From a checkpoint of a small image VAE.
Training: normuon at rate 0.0016, 8300 steps, batches of 128.
Rows from block 3 of the encoder of a small image VAE, named by matrix and row number. Rows with one number belong to one channel. Each number is 200 + 20 x the weight over its row's rms, rounded and kept within 0 to 999. All counts start at 0.
Before each channel's rows are labels from the 100 images, of 14976, where the channel reaches its highest value: "responds to" is what is common among them. Only what is clearly more common there than usual is listed. The data: rendered landscapes of hills, water and sky.
# convs1: 3x3 conv (encoder.blocks.3.convs.1.weight, 72x72x3x3, each kernel summed), inputs 0-71
# convs2: expand pointwise conv (encoder.blocks.3.convs.2.weight, 288x72x1x1, transposed), outputs 0-95

responds to: sun or moon in view; night
convs1.68,177,208,184,181,202,226,197,207,152,154,212,201,198,189,185,240,221,200,201,194,181,181,208,224,187,201,184,204,214,197,206,207,215,219,199,187,211,180,204,201,224,190,209,184,180,206,200,234,204,244,196,243,171,205,215,186,218,238,172,227,183,172,185,211,233,176,203,162,225,215,193,200
convs2.68,231,210,204,208,195,183,217,186,187,187,202,228,191,190,209,188,191,203,190,186,190,158,206,211,224,188,202,222,211,171,166,191,184,223,184,183,200,182,193,193,197,164,176,237,204,218,198,206,195,194,186,207,175,197,189,200,160,197,195,196,216,195,189,188,196,206,190,200,197,141,194,216,195,162,218,175,196,219,139,192,245,210,214,184,155,171,180,188,210,156,205,228,201,202,217,184

responds to: fog; sunset
convs1.17,182,187,183,164,219,222,169,186,195,166,195,189,227,209,198,195,155,202,191,187,162,205,215,187,186,216,178,185,198,185,189,183,203,204,207,170,163,195,182,187,182,152,199,191,190,216,201,209,212,183,182,187,200,206,191,197,177,232,157,180,144,183,195,189,201,169,204,187,180,184,181,193
convs2.17,201,195,186,210,197,198,212,199,202,201,193,174,199,197,180,195,194,209,202,200,202,205,216,186,183,197,178,202,184,181,242,200,195,205,217,210,205,189,211,195,226,191,204,188,192,163,203,207,203,194,198,173,189,205,254,210,217,204,205,206,205,214,194,204,179,208,193,214,214,190,189,176,193,226,226,173,191,206,252,183,259,199,231,182,205,161,207,190,206,160,201,256,220,197,213,179

responds to: night; sun or moon in view; dark volcanic rock
convs1.18,176,197,195,201,192,170,198,207,223,185,216,189,225,218,181,155,181,148,192,205,228,222,239,200,191,188,211,196,198,199,221,192,212,207,209,212,179,182,179,241,196,192,169,212,241,232,205,196,180,192,216,197,227,199,159,238,186,207,205,189,191,205,224,183,193,232,186,214,208,213,219,227
convs2.18,221,173,200,173,229,200,198,199,197,198,201,227,197,197,226,200,198,204,198,200,194,175,198,173,178,199,207,158,188,200,182,163,197,175,177,249,197,177,194,199,226,216,213,239,200,252,198,196,260,232,222,201,195,199,202,194,133,200,201,200,219,172,199,220,190,197,220,212,201,179,198,185,195,196,219,208,185,188,108,199,240,177,190,196,223,215,221,197,194,182,190,184,216,237,179,194

responds to: overcast
convs1.53,180,161,228,205,209,174,176,179,181,194,223,193,176,213,217,224,223,197,236,202,235,220,195,198,190,189,227,224,208,191,200,185,179,193,181,214,190,175,208,198,205,240,202,227,213,201,193,220,221,206,277,180,189,186,207,184,205,211,229,204,196,185,196,210,214,217,211,193,223,211,227,226
convs2.53,177,206,187,208,208,203,188,203,204,205,198,203,204,204,186,207,203,195,205,207,201,186,236,222,188,203,171,185,197,208,183,210,204,172,220,199,208,204,211,198,196,213,171,227,204,187,188,201,187,202,197,233,178,217,197,204,227,211,212,205,196,172,191,246,198,157,185,214,209,211,227,202,201,209,155,200,203,169,187,196,207,218,198,211,221,184,169,201,192,113,205,193,178,188,173,204

responds to: fog; noon
convs1.51,158,184,148,153,158,188,219,175,200,201,183,195,225,199,200,169,191,204,215,192,194,193,192,141,233,191,212,211,193,199,195,216,235,208,222,211,183,185,202,175,185,182,190,206,206,193,183,211,203,182,228,208,185,189,183,169,198,179,187,205,207,174,206,194,206,170,173,196,177,175,210,202
convs2.51,202,204,227,189,212,189,203,190,198,193,242,208,196,196,245,195,188,193,193,188,206,214,188,246,233,189,196,149,189,190,166,213,182,173,200,178,196,203,183,208,181,199,211,191,205,196,209,205,198,214,208,211,230,193,194,203,215,197,193,187,212,218,217,188,185,215,211,212,194,200,189,222,218,234,180,224,217,210,236,212,174,208,208,224,249,213,189,219,203,149,209,204,179,193,184,221

responds to: overcast
convs1.54,170,190,190,199,158,172,208,209,209,187,203,222,204,197,162,171,167,209,208,185,176,204,217,221,194,187,186,203,167,187,186,185,202,191,196,172,159,180,197,201,194,196,173,170,205,178,180,195,178,175,176,197,169,169,225,203,182,200,145,185,190,185,198,174,205,158,180,206,187,187,192,213
convs2.54,192,186,195,191,186,198,209,198,199,199,214,194,198,197,213,197,198,186,200,199,202,202,218,246,190,198,214,161,203,197,220,90,192,216,214,228,211,193,212,210,199,221,186,211,209,186,202,205,209,209,212,246,207,214,213,207,265,213,211,207,213,183,207,164,187,189,211,208,209,241,219,196,203,229,182,207,206,199,193,197,213,204,218,204,169,192,231,205,194,159,206,200,164,211,195,205

responds to: snowy peaks; sun or moon in view
convs1.47,232,203,167,196,186,193,204,182,186,224,204,160,211,168,167,173,184,182,173,199,190,191,222,179,227,223,180,225,196,229,171,207,186,218,215,199,200,193,201,210,179,200,218,186,176,164,169,217,167,220,194,196,206,222,202,205,216,188,163,205,174,171,227,182,188,228,215,197,217,203,170,180
convs2.47,209,233,206,201,181,202,201,198,197,198,214,186,201,198,171,195,203,231,197,203,200,134,235,235,193,201,212,177,205,146,127,191,214,166,207,215,195,212,204,194,186,210,202,198,197,195,207,197,225,202,188,194,209,195,151,200,182,199,198,204,194,221,196,187,194,220,196,194,207,198,195,215,197,222,234,182,196,210,180,204,184,219,195,202,211,192,186,196,205,188,205,218,200,211,161,201

responds to: night; purple alien crags
convs1.25,201,235,162,193,163,229,230,184,205,228,215,242,134,207,203,191,205,195,177,203,211,188,180,204,210,190,183,224,173,171,169,215,182,212,212,199,207,209,216,203,202,177,197,199,203,158,184,221,196,191,213,176,208,211,179,178,198,200,185,230,216,216,191,219,167,200,208,207,177,214,192,186
convs2.25,209,204,233,238,168,201,185,203,204,201,235,222,205,207,220,206,214,214,203,208,196,177,199,198,231,203,181,201,200,231,213,199,201,181,217,146,192,207,195,191,181,170,210,160,187,201,189,197,155,213,192,203,198,189,252,190,206,196,188,178,178,196,192,188,167,169,202,202,189,217,191,228,199,174,197,196,198,219,230,198,217,188,226,198,121,204,170,195,196,182,195,187,177,185,201,198

responds to: night; purple alien crags
convs1.58,199,200,181,209,205,223,198,164,194,191,177,179,186,246,200,190,204,224,208,216,200,198,192,229,191,215,222,206,203,197,208,187,188,177,171,231,219,196,175,185,195,192,207,231,198,207,217,220,169,165,217,181,201,165,198,228,207,172,194,213,196,177,187,183,161,184,227,216,137,171,209,199
convs2.58,204,168,194,196,194,197,181,199,199,200,203,175,200,198,208,192,198,194,197,202,198,210,211,217,178,198,207,205,202,208,192,185,197,214,218,215,192,159,173,213,187,235,209,238,194,208,218,205,231,233,215,173,226,175,194,206,169,181,179,180,194,168,220,237,175,180,191,178,182,225,169,194,190,161,160,214,194,202,210,186,198,183,169,195,242,204,259,194,172,215,183,161,177,189,192,198

responds to: sunset; sun or moon in view
convs1.46,195,213,200,163,186,201,189,204,174,203,195,198,221,188,239,199,193,190,226,173,214,179,181,198,173,236,182,191,221,212,193,205,178,194,232,190,169,196,223,214,186,230,194,188,216,184,202,197,199,202,205,239,218,206,167,183,183,253,186,196,182,209,218,230,185,155,181,222,200,179,213,237
convs2.46,209,210,191,190,241,197,187,194,192,194,216,213,198,197,222,198,200,206,194,199,195,179,203,244,220,196,203,177,214,202,171,170,197,214,217,181,203,219,217,174,221,218,214,197,193,174,173,190,206,156,181,157,172,224,204,192,190,211,210,218,201,243,165,218,230,225,214,206,217,205,233,270,209,188,203,172,206,202,166,219,225,205,227,185,254,215,223,208,240,213,216,228,214,184,188,189

responds to: red mesas
convs1.45,196,184,228,204,232,211,194,184,189,248,190,215,181,201,176,217,206,184,226,210,189,173,172,198,217,240,201,173,205,186,183,214,193,186,213,222,239,185,202,203,221,239,219,227,207,216,189,210,201,243,216,204,238,198,194,206,203,193,147,205,217,178,204,219,228,220,196,213,185,213,180,213
convs2.45,195,195,218,181,224,207,204,204,205,201,188,206,201,201,208,207,201,180,204,202,203,236,264,242,195,200,242,230,201,233,234,223,195,201,211,200,218,128,196,242,183,218,203,210,218,172,236,225,157,213,221,145,247,200,208,226,176,209,205,193,216,205,249,138,193,184,196,213,203,211,192,203,223,207,212,233,225,224,190,213,202,220,213,230,226,212,211,226,208,186,218,209,200,186,207,230

responds to: desert dunes
convs1.11,219,198,180,192,183,183,186,216,202,202,207,253,159,200,235,192,167,203,211,206,186,210,193,216,190,204,225,178,187,218,222,167,205,173,188,213,204,234,207,178,213,182,201,197,200,219,157,215,210,210,214,233,206,186,188,189,178,174,210,164,183,191,182,217,218,168,198,172,193,178,211,241
convs2.11,182,229,199,184,213,208,186,206,209,205,152,214,209,208,224,213,208,191,211,204,201,174,209,173,176,205,204,212,201,246,219,195,204,222,162,151,190,259,196,183,183,186,161,191,184,216,170,188,212,173,189,171,173,193,197,190,204,191,193,185,206,191,180,196,194,196,191,201,185,211,198,219,209,199,187,201,210,193,212,214,196,209,198,204,210,211,178,209,219,168,209,205,180,219,162,202

responds to: fog
convs1.70,197,197,208,156,188,214,228,188,248,194,182,154,193,185,224,201,180,192,171,186,196,197,187,180,215,173,199,210,190,200,204,200,210,215,201,188,210,226,200,248,208,228,218,219,210,159,200,204,206,237,248,182,221,177,209,171,191,201,239,216,221,188,220,208,202,199,193,184,184,185,204,212
convs2.70,236,242,216,186,163,183,203,186,188,187,213,160,187,185,191,177,183,204,182,186,193,198,206,224,214,184,214,163,208,213,231,218,184,217,236,148,194,214,198,184,201,237,184,219,190,154,181,181,148,195,190,192,168,199,169,194,192,193,197,205,172,182,182,207,184,193,200,190,195,200,223,206,189,186,198,195,184,163,200,192,200,200,188,188,177,187,172,189,196,185,195,200,199,180,160,176

responds to: purple alien crags
convs1.37,184,232,181,208,220,223,208,218,220,177,237,231,212,209,180,218,185,199,184,194,194,191,225,198,192,224,240,210,197,209,230,189,205,217,191,199,174,215,221,199,195,219,217,167,212,203,199,217,196,178,204,230,175,189,215,212,162,209,209,162,189,170,140,219,190,175,177,192,183,211,186,179
convs2.37,188,184,196,212,187,189,197,187,187,188,206,181,192,187,216,190,191,173,192,191,191,182,242,231,198,187,215,200,241,230,189,215,196,173,206,241,203,266,208,182,215,226,178,210,197,201,189,199,176,185,184,163,172,218,213,199,287,206,211,211,207,208,177,209,201,219,202,209,217,166,230,169,207,199,181,199,206,235,139,206,228,220,202,209,203,204,222,209,210,214,213,225,199,223,185,197

responds to: fog; desert dunes
convs1.35,167,167,138,173,190,204,190,194,172,186,199,170,189,203,194,180,161,144,192,191,190,210,218,176,178,162,195,195,199,204,205,192,185,219,215,211,181,220,201,220,199,199,192,206,232,212,233,218,182,185,193,193,215,216,165,205,189,242,171,202,182,184,206,203,206,185,215,185,204,205,212,198
convs2.35,216,157,183,221,213,202,174,198,198,198,207,211,200,198,188,197,202,185,199,198,193,198,182,165,208,201,217,189,230,191,221,193,202,204,210,212,188,164,204,157,211,177,159,199,186,173,160,181,205,173,181,202,131,204,190,178,167,195,198,208,151,165,147,175,178,128,182,189,199,164,222,182,172,199,208,154,165,208,217,188,190,168,208,149,198,189,180,168,211,191,183,198,242,185,213,150

responds to: overcast
convs1.33,223,234,154,195,187,170,185,210,189,172,179,200,177,217,203,208,200,200,210,202,181,188,208,181,186,186,227,198,183,162,203,168,178,172,180,196,156,232,212,172,202,186,204,190,214,175,243,204,192,202,196,179,181,221,196,174,181,228,207,196,189,223,206,225,209,209,211,227,198,193,170,163
convs2.33,211,165,196,209,208,198,208,196,197,199,216,181,197,196,173,196,196,157,197,198,199,154,159,176,196,197,196,225,215,184,248,236,196,155,179,184,207,210,186,211,188,196,226,252,210,207,216,208,190,213,213,250,215,203,193,216,246,203,206,209,226,207,211,162,196,206,207,209,209,214,206,228,191,223,180,177,189,203,274,194,186,200,239,191,182,187,211,190,191,166,194,206,215,195,186,189

responds to: sun or moon in view
convs1.60,212,227,188,178,212,242,222,190,189,154,205,222,156,211,214,199,198,192,240,178,205,232,207,220,203,202,229,198,188,224,203,201,209,185,226,246,161,213,202,197,226,177,197,200,186,193,222,176,217,248,190,190,191,196,184,173,201,190,193,159,191,182,190,180,189,204,204,189,191,215,197,206
convs2.60,177,203,198,190,172,181,202,184,179,183,166,171,181,182,213,186,187,197,179,184,188,230,229,175,186,184,192,231,195,216,206,184,173,210,240,204,204,234,218,194,253,226,186,235,206,197,203,200,255,209,194,204,202,207,199,204,182,206,208,217,217,211,195,174,187,185,197,195,218,228,192,207,178,201,177,188,190,207,225,166,220,189,183,178,169,158,223,176,175,203,179,186,177,221,227,178

responds to: night; sun or moon in view
convs1.9,228,208,197,188,220,235,174,199,242,177,233,199,223,179,223,215,216,198,207,201,201,193,171,177,198,225,209,190,182,177,160,221,200,187,189,198,155,196,174,183,201,226,227,211,214,184,208,195,192,175,190,191,230,169,162,199,202,193,165,224,204,206,210,186,205,216,186,155,190,210,178,184
convs2.9,176,125,191,203,196,189,175,192,192,193,218,200,196,192,238,192,192,179,194,196,193,188,195,190,204,196,198,192,202,197,188,257,190,235,192,162,193,190,209,182,205,202,211,137,206,190,186,192,205,198,186,138,167,204,213,195,199,194,195,196,205,212,180,210,237,223,200,210,201,186,211,223,201,184,207,195,200,174,211,202,195,200,194,200,187,205,248,202,206,181,201,206,180,210,188,196

responds to: noon
convs1.28,203,186,199,185,194,230,185,190,232,207,203,172,199,183,187,160,202,191,193,224,222,214,197,202,213,213,205,185,174,173,215,204,182,190,212,180,195,173,214,202,192,172,229,179,191,175,216,181,224,210,182,215,186,181,140,205,195,160,198,179,217,198,190,178,155,170,191,214,153,181,202,189
convs2.28,234,188,217,205,181,208,171,203,206,201,188,187,206,208,172,210,201,218,208,206,196,218,229,180,200,206,205,150,215,185,203,218,213,201,180,178,197,214,210,191,199,211,191,214,188,206,198,193,251,186,196,222,199,196,183,187,252,203,197,204,224,210,195,226,194,186,214,221,196,203,201,211,204,215,204,187,201,152,219,217,264,179,206,189,214,227,203,208,235,192,199,225,195,206,212,190

responds to: desert dunes
convs1.24,185,170,184,221,221,205,171,201,215,163,240,173,197,209,189,209,179,211,196,194,185,203,217,205,168,212,215,210,192,188,198,181,197,187,198,179,176,178,192,187,194,206,208,181,204,228,203,200,227,167,157,209,184,194,202,205,163,204,158,174,147,193,167,182,205,158,194,218,184,206,210,184
convs2.24,187,207,187,164,224,201,205,198,192,194,195,189,195,198,175,195,201,202,191,197,188,183,158,204,208,199,211,139,193,158,155,196,196,218,231,228,207,192,202,205,209,171,179,207,192,211,213,213,243,203,204,228,209,192,210,213,204,202,200,198,203,203,214,180,190,239,194,214,201,173,181,222,194,198,186,177,196,169,186,183,169,201,229,181,211,170,184,190,197,159,196,216,219,230,185,193

responds to: fog; green hills
convs1.50,197,177,188,169,219,210,177,165,191,154,188,196,247,200,201,199,179,227,201,196,201,193,203,180,196,224,178,200,205,191,199,216,188,214,213,218,202,186,212,194,190,191,207,205,195,196,211,194,212,149,164,186,214,182,172,195,186,232,138,185,160,177,187,186,205,198,194,194,180,167,178,185
convs2.50,194,180,185,181,212,198,190,195,201,197,179,169,203,199,204,197,199,210,198,200,199,160,132,216,185,197,191,229,200,204,193,162,208,204,160,200,195,203,198,192,184,188,216,200,201,168,201,201,174,196,199,190,199,195,202,199,174,187,191,195,209,229,190,248,219,216,218,188,196,180,201,175,195,194,195,161,191,194,259,202,196,191,187,191,228,203,196,191,212,216,197,193,179,178,205,182

responds to: sun or moon in view; night
convs1.65,208,245,207,206,212,178,201,233,205,212,203,238,157,190,188,191,211,207,194,219,199,236,193,191,243,179,206,197,228,202,190,222,209,232,191,193,215,210,187,153,198,185,185,192,209,201,223,198,232,226,202,205,200,196,229,185,214,203,225,209,237,182,156,195,184,205,164,189,190,191,232,209
convs2.65,230,210,182,199,216,200,153,195,194,196,195,203,197,198,191,195,197,216,198,197,193,211,138,153,198,201,207,168,181,219,180,193,203,195,204,157,200,215,194,200,208,196,209,198,200,183,201,195,253,215,214,245,203,196,162,200,196,198,201,199,158,176,200,172,207,177,198,181,199,162,202,202,206,217,192,210,204,157,201,217,158,200,172,202,107,223,191,209,214,157,206,200,241,223,187,206

responds to: night; sun or moon in view
convs1.22,205,226,189,232,200,216,183,225,159,205,182,224,167,201,218,209,190,191,245,207,204,221,194,190,150,182,196,180,199,174,209,211,180,187,197,227,196,204,185,221,227,221,165,206,206,233,176,196,173,181,206,199,217,221,205,192,236,208,197,200,200,233,225,197,195,207,157,213,221,223,222,197
convs2.22,219,206,200,203,235,212,197,212,213,212,211,201,209,210,180,207,206,209,213,206,215,181,178,226,176,214,183,180,185,196,209,202,215,189,175,176,195,190,195,187,178,188,164,230,193,196,189,191,231,189,197,254,189,203,184,188,189,196,201,201,192,173,186,256,194,178,179,178,201,221,203,239,190,191,207,181,182,166,207,189,195,188,205,180,119,194,218,188,193,237,188,176,193,221,213,187

responds to: sunset; sun or moon in view
convs1.4,191,216,149,157,204,213,232,193,196,201,218,188,184,166,187,161,162,199,205,223,202,221,209,182,195,190,204,202,190,187,185,199,203,207,221,221,212,232,191,161,188,161,191,201,218,219,191,181,218,190,193,179,196,249,176,195,210,213,176,190,210,163,206,173,198,195,216,222,186,197,181,176
convs2.4,183,223,194,187,167,217,212,214,216,213,199,168,210,217,228,211,214,210,213,213,208,192,225,231,214,215,211,200,186,177,222,163,218,204,193,159,189,202,199,175,195,224,172,186,185,227,173,182,205,171,193,265,171,205,177,179,209,196,200,193,171,182,173,226,197,192,203,177,198,227,208,174,195,171,193,200,193,177,220,201,202,197,172,192,163,204,206,200,195,238,198,197,176,233,169,196

responds to: sun or moon in view; sunset; green hills
convs1.20,204,167,214,254,228,170,187,226,202,223,207,200,201,206,195,230,238,201,219,193,195,182,146,214,179,210,206,199,217,235,211,184,207,215,208,176,203,187,197,186,210,191,187,205,222,217,206,199,204,207,190,241,205,241,197,211,227,199,176,207,223,203,218,222,169,197,209,208,169,237,178,209
convs2.20,182,196,205,192,213,206,197,208,213,210,212,194,209,207,224,208,208,215,209,207,211,215,143,184,207,207,168,200,198,209,188,221,204,208,192,195,199,233,195,210,178,207,221,164,201,161,208,210,182,206,211,201,212,202,206,203,177,195,197,192,177,214,208,173,196,233,210,202,190,161,208,189,207,164,218,211,206,199,260,208,184,199,212,216,203,219,197,207,203,166,204,190,160,181,199,213

responds to: snowy peaks
convs1.19,207,222,224,228,216,214,217,220,167,214,213,176,188,179,161,214,237,200,216,164,224,175,195,152,173,192,177,229,185,191,202,215,198,202,190,201,246,209,187,193,197,198,199,213,192,178,228,184,211,187,192,196,176,188,198,191,241,240,205,210,214,212,228,199,207,160,196,203,209,198,183,182
convs2.19,227,245,193,223,249,193,197,198,201,201,192,200,199,198,200,197,196,196,199,197,204,178,230,188,194,196,168,196,196,211,202,196,195,197,202,208,192,157,204,186,199,206,174,195,196,212,179,190,176,192,188,148,184,203,217,187,162,193,199,202,205,191,182,220,239,171,198,197,197,200,207,196,183,228,201,183,181,207,212,188,212,181,193,188,198,191,181,185,191,225,185,188,194,223,219,186

responds to: night; green hills
convs1.16,191,220,185,184,201,232,205,191,211,159,210,165,229,172,201,173,162,208,213,179,200,200,226,237,196,212,193,212,178,215,188,182,237,223,209,197,179,219,197,195,200,180,170,194,243,197,221,222,209,176,168,188,210,182,163,198,190,201,178,163,190,186,184,163,206,197,207,196,180,220,201,205
convs2.16,199,185,209,166,193,205,217,212,211,214,201,189,210,211,242,214,207,233,212,210,215,188,189,184,191,211,190,186,167,190,162,142,208,193,199,241,183,201,176,193,180,188,241,171,182,239,186,182,227,160,188,286,206,183,197,184,223,186,182,176,218,210,201,214,216,186,184,190,182,190,175,190,214,201,192,203,214,205,183,206,222,201,202,212,163,210,195,217,210,223,208,209,194,208,177,216

responds to: noon; snowy peaks
convs1.3,200,174,198,144,190,208,201,202,189,156,196,204,213,203,184,174,141,207,189,193,215,215,207,184,199,200,205,196,182,203,193,201,195,202,192,189,168,200,199,168,185,151,192,175,206,185,212,198,192,169,185,198,179,190,183,169,180,181,136,186,175,189,202,196,200,190,206,171,196,175,194,180
convs2.3,239,171,201,186,199,191,196,193,195,194,213,200,190,196,240,193,192,173,195,193,191,212,189,195,218,194,202,145,197,207,230,188,191,205,171,193,199,197,193,202,193,210,174,219,203,213,193,196,195,230,218,189,185,199,170,194,228,196,197,192,181,151,199,215,179,168,194,183,190,177,212,166,197,197,192,204,196,218,172,203,186,196,183,200,221,217,217,200,194,155,195,196,250,268,172,201

responds to: noon; snowy peaks
convs1.6,226,232,216,205,224,240,241,207,216,179,194,214,187,201,204,173,168,221,198,211,206,198,245,221,164,207,232,205,195,224,220,181,226,186,182,225,192,205,191,197,212,168,219,213,204,180,195,193,206,165,189,204,177,172,225,203,172,167,179,178,192,216,178,176,211,200,215,191,170,185,200,202
convs2.6,225,224,214,232,224,220,206,224,231,225,195,199,223,218,209,218,220,204,224,219,223,150,177,197,202,219,196,201,227,188,163,231,229,181,185,221,198,282,178,228,148,178,202,206,213,230,218,204,192,217,206,186,227,176,208,218,252,189,186,179,235,181,234,190,215,200,190,196,178,198,176,187,208,226,197,228,210,183,175,204,210,209,179,215,231,202,212,204,195,223,204,182,224,224,189,221

responds to: water; noon; desert dunes
convs1.21,220,185,183,226,199,196,216,191,211,203,209,170,206,183,199,189,201,195,198,194,173,186,214,234,209,170,193,172,193,192,174,183,195,166,158,175,187,213,199,187,171,226,175,221,207,156,179,193,202,171,189,179,157,190,190,181,195,194,170,165,179,188,208,194,199,193,187,194,209,181,165,153
convs2.21,222,173,193,190,201,187,211,185,182,184,184,215,186,186,206,195,190,204,181,187,186,200,189,132,221,185,197,209,200,216,215,254,187,198,180,229,200,207,200,207,201,189,209,140,205,212,206,206,159,221,209,227,204,193,189,202,227,196,196,193,199,172,204,211,197,158,199,167,194,153,189,186,175,226,205,176,175,194,183,183,179,176,171,164,224,190,203,176,175,183,173,163,207,203,211,182

responds to: red mesas
convs1.31,196,213,241,194,196,172,200,213,205,194,179,217,161,200,161,177,221,222,180,219,207,206,203,193,225,204,206,224,198,204,176,203,193,166,213,213,233,220,195,227,223,211,166,224,178,164,190,171,201,211,228,211,177,192,191,192,202,189,215,197,247,183,183,173,183,156,174,202,217,208,188,213
convs2.31,174,213,235,181,210,201,176,204,203,203,193,194,202,204,162,209,205,205,202,204,203,183,152,185,205,202,223,198,211,189,203,208,197,212,211,246,198,221,191,212,182,230,208,208,199,230,204,186,215,195,202,226,213,192,175,196,175,202,200,186,158,193,216,236,209,232,198,227,186,201,205,157,218,219,181,232,224,213,173,210,204,217,201,219,242,216,217,216,204,189,210,211,218,204,151,232